A small contrastive audio-text model, trained from scratch: encoder width 256.
Rows from block 3 of the text encoder, named by matrix and row number. Rows with one number belong to one attention dimension. Each number is 50 + 15 x the weight over its row's rms, rounded and kept within 0 to 99. All counts start at 0. After the name is the row's rms in percent of the matrix's.
# v: attention query, key and value (stacked) (text_encoder.blocks.3.attn.qkv.weight, 384x128, the v third), inputs 0-127
# proj: attention output (text_encoder.blocks.3.attn.proj.weight, 128x128, transposed), outputs 0-127
v.3 101:43 67 78 56 31 35 36 55 72 40 31 34 68 29 69 51 40 54 44 34 50 67 30 64 57 51 60 80 37 34 55 34 38 41 43 70 66 28 70 44 73 60 61 66 66 34 45 32 43 42 72 56 64 30 66 54 77 25 44 36 72 62 62 33 24 65 38 54 81 47 42 22 43 32 71 63 31 46 54 58 79 68 30 47 61 41 45 51 31 39 64 59 41 37 47 68 56 63 55 73 52 47 49 82 40 39 73 53 25 33 73 34 28 50 41 56 54 36 39 57 53 54 61 60 66 54 50 31
proj.3 093:72 31 31 33 25 40 53 64 21 51 56 59 50 57 58 41 63 70 68 30 51 33 45 58 77 54 41 46 56 65 65 64 52 34 55 67 37 61 68 43 42 46 71 73 69 25 39 75 67 63 35 76 58 44 42 76 57 52 64 79 42 51 43 54 50 61 64 66 29 20 55 44 32 53 48 63 70 47 57 59 52 70 87 81 37 36 50 35 44 21 40 39 62 61 59 71 52 69 71 32 44 51 27 42 64 29 37 32 61 54 56 59 61 61 28 39 67 57 78 63 56 41 44 53 32 56 74 60
v.4 101:45 39 25 60 30 52 47 48 40 54 67 55 23 65 56 74 41 22 32 30 54 39 53 38 65 52 64 23 42 43 61 78 56 61 28 50 45 74 24 63 33 35 51 60 45 50 46 41 32 47 49 47 41 46 30 51 33 42 42 53 36 26 39 92 77 50 50 78 29 40 61 50 31 43 42 60 54 39 29 37 22 15 37 65 67 23 63 42 65 67 41 63 24 32 48 66 60 36 45 26 27 72 53 37 50 42 43 55 57 68 39 65 48 48 55 55 48 50 41 38 70 73 31 28 48 41 66 60
proj.4 104:30 28 50 54 62 37 59 40 65 44 38 48 28 20 40 58 62 51 22 44 78 40 82 50 49 66 48 40 58 39 38 55 67 47 33 52 52 26 63 46 46 60 53 35 53 53 37 35 30 42 62 22 52 39 21 26 68 35 36 33 42 65 52 59 50 55 43 35 62 62 26 37 82 81 44 46 33 62 54 40 44 25 23 46 72 54 28 63 66 55 45 46 34 49 37 60 53 68 25 40 64 54 70 47 50 54 38 42 34 52 43 28 71 25 73 45 62 56 33 71 32 70 34 68 84 44 44 67
v.5 093:68 72 44 61 29 48 45 40 42 49 37 24 48 55 58 76 56 58 65 48 52 58 54 64 77 74 65 49 42 34 44 27 55 36 53 41 52 16 64 55 21 56 55 64 52 67 37 52 51 27 62 43 44 44 77 50 39 55 68 43 71 48 37 18 54 41 71 53 47 62 70 64 66 57 54 64 40 51 36 72 62 70 73 54 38 49 52 48 36 75 22 27 45 38 26 37 74 39 58 57 68 50 25 54 48 89 29 29 41 62 38 53 57 67 45 34 74 40 75 61 24 41 84 56 45 55 44 53
proj.5 092:68 28 30 72 60 61 30 52 66 33 52 78 33 62 45 58 46 48 64 46 31 29 56 34 58 48 50 66 35 37 39 69 29 46 58 58 26 57 46 58 67 62 31 56 24 62 50 82 65 39 30 29 73 34 62 44 59 35 73 77 50 33 67 45 47 32 38 50 71 71 49 55 64 29 78 26 82 59 54 33 37 31 41 42 58 71 70 51 60 46 49 56 27 43 39 48 52 47 51 57 67 33 28 49 72 62 49 67 31 73 44 58 74 30 28 28 61 53 44 28 51 54 57 59 44 33 65 67
v.6 100:55 65 44 50 62 61 40 39 28 34 64 49 32 52 45 70 48 65 51 43 59 44 67 37 44 39 34 37 55 42 36 55 39 40 40 30 62 45 77 39 56 33 73 55 36 62 57 63 44 35 47 54 41 64 54 36 39 47 30 61 50 56 51 63 69 49 56 76 33 32 76 45 51 35 18 33 32 71 65 38 54 30 27 70 46 37 57 66 67 66 75 39 86 59 68 82 75 73 51 45 52 09 35 48 47 64 30 65 67 42 74 50 45 57 40 75 24 42 30 68 40 36 34 74 69 48 65 43
proj.6 092:38 48 78 76 49 53 24 71 62 50 20 39 55 36 40 41 44 77 77 52 48 65 63 50 55 27 86 61 61 31 31 31 67 32 36 47 51 46 35 32 62 60 42 35 54 34 40 67 37 81 47 45 58 47 42 26 51 41 37 53 43 61 56 59 66 36 28 43 35 55 29 46 42 39 30 50 54 53 62 72 29 49 69 27 57 43 43 47 60 39 49 31 41 29 29 42 83 69 34 36 41 51 54 43 55 70 24 51 42 57 27 48 76 78 59 29 15 57 68 69 52 43 48 53 40 46 43 71
v.7 106:45 42 31 37 59 39 82 35 35 70 56 46 35 41 53 52 36 31 45 40 48 38 65 37 61 52 38 54 41 21 77 72 80 49 44 65 56 67 56 68 33 46 41 38 33 34 50 50 57 86 52 56 64 66 45 33 19 59 60 76 25 29 28 58 44 45 49 54 42 67 63 43 58 74 61 66 74 50 53 59 37 63 53 55 42 40 70 39 42 42 74 27 52 49 27 29 55 28 29 24 45 79 28 60 55 56 33 37 67 40 28 54 68 47 51 61 70 27 61 66 59 75 58 55 40 37 29 68
proj.7 101:47 49 44 70 61 39 74 26 79 52 62 62 28 48 49 43 36 51 43 57 47 31 40 59 50 60 65 39 47 73 31 40 71 69 33 40 50 50 68 60 44 38 50 43 56 47 76 60 56 36 50 25 43 47 17 34 31 54 52 55 41 38 40 35 59 68 52 24 63 42 39 42 84 42 20 31 55 40 19 29 63 58 39 49 68 62 26 35 61 63 51 49 68 34 34 57 13 52 24 61 57 29 38 41 73 49 46 62 42 58 30 38 38 33 63 57 69 53 41 75 26 83 43 43 83 45 57 54
v.8 098:56 30 75 64 50 44 28 50 46 18 40 70 43 78 45 36 69 24 48 44 24 62 21 68 35 44 62 54 60 58 59 45 29 55 66 48 36 37 75 26 37 66 44 73 60 62 30 40 47 48 32 56 32 52 63 60 65 73 63 61 35 50 56 37 67 73 51 48 65 54 71 36 74 35 53 48 27 83 20 77 48 35 82 50 53 66 30 65 48 37 57 66 38 25 46 58 32 52 51 56 43 32 39 58 51 36 60 49 48 63 65 72 57 33 63 24 31 67 58 58 68 66 43 54 61 44 42 42
proj.8 081:46 52 37 53 66 34 46 45 47 61 52 74 31 60 68 75 76 53 44 30 63 55 49 59 77 65 63 60 61 33 50 44 34 43 65 26 76 53 40 64 73 51 65 69 67 53 62 64 53 31 41 47 65 44 81 50 75 68 71 43 70 62 20 60 51 52 40 74 75 58 80 59 53 27 62 61 71 65 49 34 47 48 34 38 77 54 49 42 57 60 37 51 39 44 76 22 48 70 55 74 52 63 20 28 40 57 50 68 67 50 50 52 44 28 21 40 51 61 22 46 60 57 56 62 20 48 40 38
v.9 107:65 53 18 59 27 33 27 43 45 42 49 65 12 43 40 79 58 47 53 25 25 40 50 26 52 44 38 28 35 34 64 65 51 35 67 36 38 52 37 28 45 41 64 29 50 44 47 31 51 48 27 48 44 30 71 38 28 63 30 47 50 29 25 45 68 69 72 40 22 33 64 56 65 67 29 57 38 62 78 51 39 52 41 77 59 42 54 42 56 44 74 48 76 22 67 48 70 25 47 76 46 64 41 49 48 48 54 42 49 49 42 69 63 47 56 53 27 36 54 73 57 34 64 38 56 52 63 66
proj.9 111:44 58 71 66 71 57 49 22 64 28 49 50 33 27 62 67 66 60 45 65 69 36 78 52 57 25 55 39 54 34 52 54 54 76 47 39 49 45 64 37 74 43 62 39 50 47 43 74 27 70 64 33 52 26 38 61 38 40 52 53 57 73 68 64 40 52 44 42 70 53 43 23 48 56 68 40 40 31 60 29 85 51 34 42 87 43 24 58 55 52 47 89 54 44 68 39 65 56 64 33 62 34 30 33 46 43 60 59 66 39 55 56 84 40 61 27 72 48 41 41 61 57 32 68 76 46 39 60
v.10 098:39 47 29 42 51 41 27 34 59 57 28 45 72 32 44 56 54 64 50 43 44 65 39 73 41 37 68 45 52 75 47 56 09 60 39 17 35 45 57 40 59 70 36 66 28 58 51 58 63 27 33 72 64 43 48 60 81 58 37 44 63 62 48 42 50 27 51 78 50 75 66 57 49 41 22 54 25 56 66 31 72 34 43 51 58 71 58 62 77 67 39 46 57 45 53 61 53 47 80 35 42 15 44 66 66 40 56 50 65 59 94 43 48 28 62 64 24 44 60 50 59 54 46 68 46 44 53 34
proj.10 106:42 44 62 55 48 59 21 67 30 63 34 39 44 71 31 53 69 84 46 40 38 74 46 33 53 49 69 33 46 30 44 48 60 55 34 65 63 37 33 50 63 68 32 30 59 35 53 70 47 72 40 63 52 56 68 60 44 53 69 73 39 25 36 49 68 49 60 71 36 50 76 66 47 38 73 49 57 66 85 76 26 40 60 65 47 25 39 52 35 50 37 41 54 61 34 51 74 41 73 40 32 55 49 56 61 66 63 60 39 30 40 65 48 45 34 60 25 24 48 59 43 48 24 35 13 25 49 37
v.11 084:56 32 55 27 45 39 69 68 25 66 46 64 52 35 64 62 54 70 30 49 29 48 41 56 53 28 38 21 35 23 41 69 72 35 48 78 49 39 58 48 42 36 28 54 56 66 31 29 53 41 52 53 67 34 67 46 44 66 50 60 41 42 58 45 32 36 66 58 49 36 70 78 45 39 40 39 76 30 31 57 61 39 32 30 46 42 52 48 33 57 52 29 45 29 26 41 45 46 68 43 50 76 65 31 40 35 26 60 78 56 25 69 78 67 52 43 43 69 70 60 75 30 28 46 43 32 56 72
proj.11 084:47 51 50 69 75 51 39 16 37 43 30 44 37 36 64 32 56 18 45 32 50 58 35 50 69 47 70 42 23 69 49 60 58 43 67 55 51 57 37 59 80 38 33 61 42 53 48 27 45 60 51 43 34 39 25 68 71 23 60 28 47 47 74 51 61 66 59 25 44 49 39 51 65 34 29 56 45 60 64 24 51 60 38 40 42 35 44 43 56 74 31 44 39 46 54 28 14 57 54 75 70 52 47 65 36 50 68 43 68 50 41 23 32 57 53 18 47 79 41 69 46 37 51 70 82 49 35 34
v.12 098:51 61 61 38 20 67 40 36 65 44 40 61 41 61 41 38 66 40 73 42 65 72 45 54 38 39 43 72 71 66 34 63 56 55 48 77 41 26 47 22 41 62 43 33 58 41 69 29 22 54 46 63 37 58 46 69 47 59 61 32 60 57 33 72 67 68 45 43 61 51 76 30 70 49 34 83 36 77 23 60 49 69 78 39 39 68 61 30 44 48 33 47 27 51 45 39 34 59 30 81 67 56 46 30 55 41 80 36 50 46 34 53 46 32 55 27 41 55 52 61 27 68 54 72 34 57 49 60
proj.12 103:45 59 23 35 48 43 64 22 34 47 68 79 32 38 36 75 52 59 66 48 66 39 48 43 50 55 14 71 54 49 76 57 68 67 56 52 46 68 54 43 66 36 63 40 27 44 38 47 38 37 46 34 63 38 68 44 45 53 63 26 39 57 28 57 30 20 63 47 58 63 53 22 50 74 53 33 36 46 31 23 67 43 40 59 30 33 36 68 48 29 32 52 40 71 54 56 28 44 74 76 37 37 31 55 41 61 60 19 55 60 70 25 60 43 24 70 59 58 48 46 60 43 71 54 71 57 59 47
v.13 115:65 49 27 46 47 64 61 44 29 79 68 56 19 49 58 45 63 44 43 49 42 20 35 28 67 37 61 62 30 34 68 79 59 37 50 59 61 54 47 60 51 46 50 47 38 61 35 33 22 62 27 54 58 81 25 44 34 45 32 71 50 62 35 49 80 70 43 65 26 29 43 80 35 54 48 77 67 45 45 71 26 63 52 70 72 37 45 53 46 57 57 45 40 25 53 48 51 20 57 66 56 74 62 34 59 42 43 53 60 42 13 64 36 49 53 29 49 42 63 57 60 50 20 41 42 65 40 43
proj.13 118:59 58 62 64 47 55 75 10 72 32 47 65 44 13 44 44 28 37 19 45 61 30 72 50 52 49 52 54 34 52 50 16 68 68 57 47 55 38 50 37 45 77 60 43 46 33 36 40 29 60 39 28 52 52 48 35 47 59 38 36 44 58 54 59 51 69 60 22 63 41 37 59 79 68 35 38 58 58 54 24 65 51 33 21 49 65 27 47 55 57 50 91 46 54 42 36 37 60 41 72 53 36 37 43 49 71 38 39 49 36 37 36 58 57 55 55 74 71 34 53 32 61 33 69 80 65 31 41
v.14 126:74 31 32 61 79 44 47 53 24 52 62 51 35 47 29 71 56 39 59 76 48 34 44 50 56 40 56 23 71 54 46 76 29 64 31 16 44 85 49 66 32 46 45 58 46 57 71 66 54 54 50 46 34 42 57 39 34 50 65 70 38 68 61 57 73 55 78 57 52 52 54 72 39 53 48 24 57 27 71 43 37 26 60 74 42 74 59 33 44 72 56 32 70 58 53 51 62 56 81 56 28 31 51 50 66 41 55 69 70 50 47 45 63 36 62 24 54 58 71 42 44 62 17 46 43 51 24 60
proj.14 126:24 65 39 54 74 73 40 52 51 56 32 55 48 38 44 35 39 66 63 67 58 64 53 30 44 45 66 46 33 28 44 25 61 52 32 48 66 55 65 53 46 69 15 36 63 47 71 39 56 42 77 48 46 34 52 38 53 40 79 45 41 71 65 59 75 41 51 23 45 46 40 83 54 37 26 34 38 53 86 47 27 25 48 57 53 34 49 49 46 45 64 42 44 25 49 20 51 70 51 58 65 77 44 53 43 54 58 67 69 41 50 56 40 42 62 51 34 57 30 39 34 66 16 61 52 69 10 50
v.15 096:28 42 27 48 56 42 33 53 31 31 43 68 18 28 34 75 69 43 63 37 61 36 51 29 65 39 37 69 51 27 26 37 69 31 32 34 48 74 53 54 47 53 45 36 36 42 69 29 71 57 68 33 66 36 64 50 35 51 36 68 56 56 46 46 73 59 49 60 22 20 60 57 41 68 44 52 62 48 74 48 61 41 54 48 56 46 66 48 44 28 75 39 74 59 52 31 74 23 38 48 28 32 62 61 38 57 73 45 62 48 33 40 31 38 37 58 24 64 71 63 56 25 58 41 63 51 36 72
proj.15 108:50 72 52 79 51 70 48 38 88 61 48 40 50 27 63 41 47 26 68 68 68 38 58 34 70 39 59 49 50 38 50 21 46 70 57 40 58 67 45 18 63 32 58 24 40 47 32 44 67 43 54 40 65 34 37 31 32 41 34 17 45 62 71 43 41 62 66 25 54 41 38 54 37 79 45 30 57 37 62 48 55 44 60 51 83 69 23 40 43 75 23 68 54 36 34 26 64 47 51 43 79 40 46 31 62 51 36 63 42 25 53 55 73 55 73 27 58 51 46 44 58 40 55 43 64 47 48 56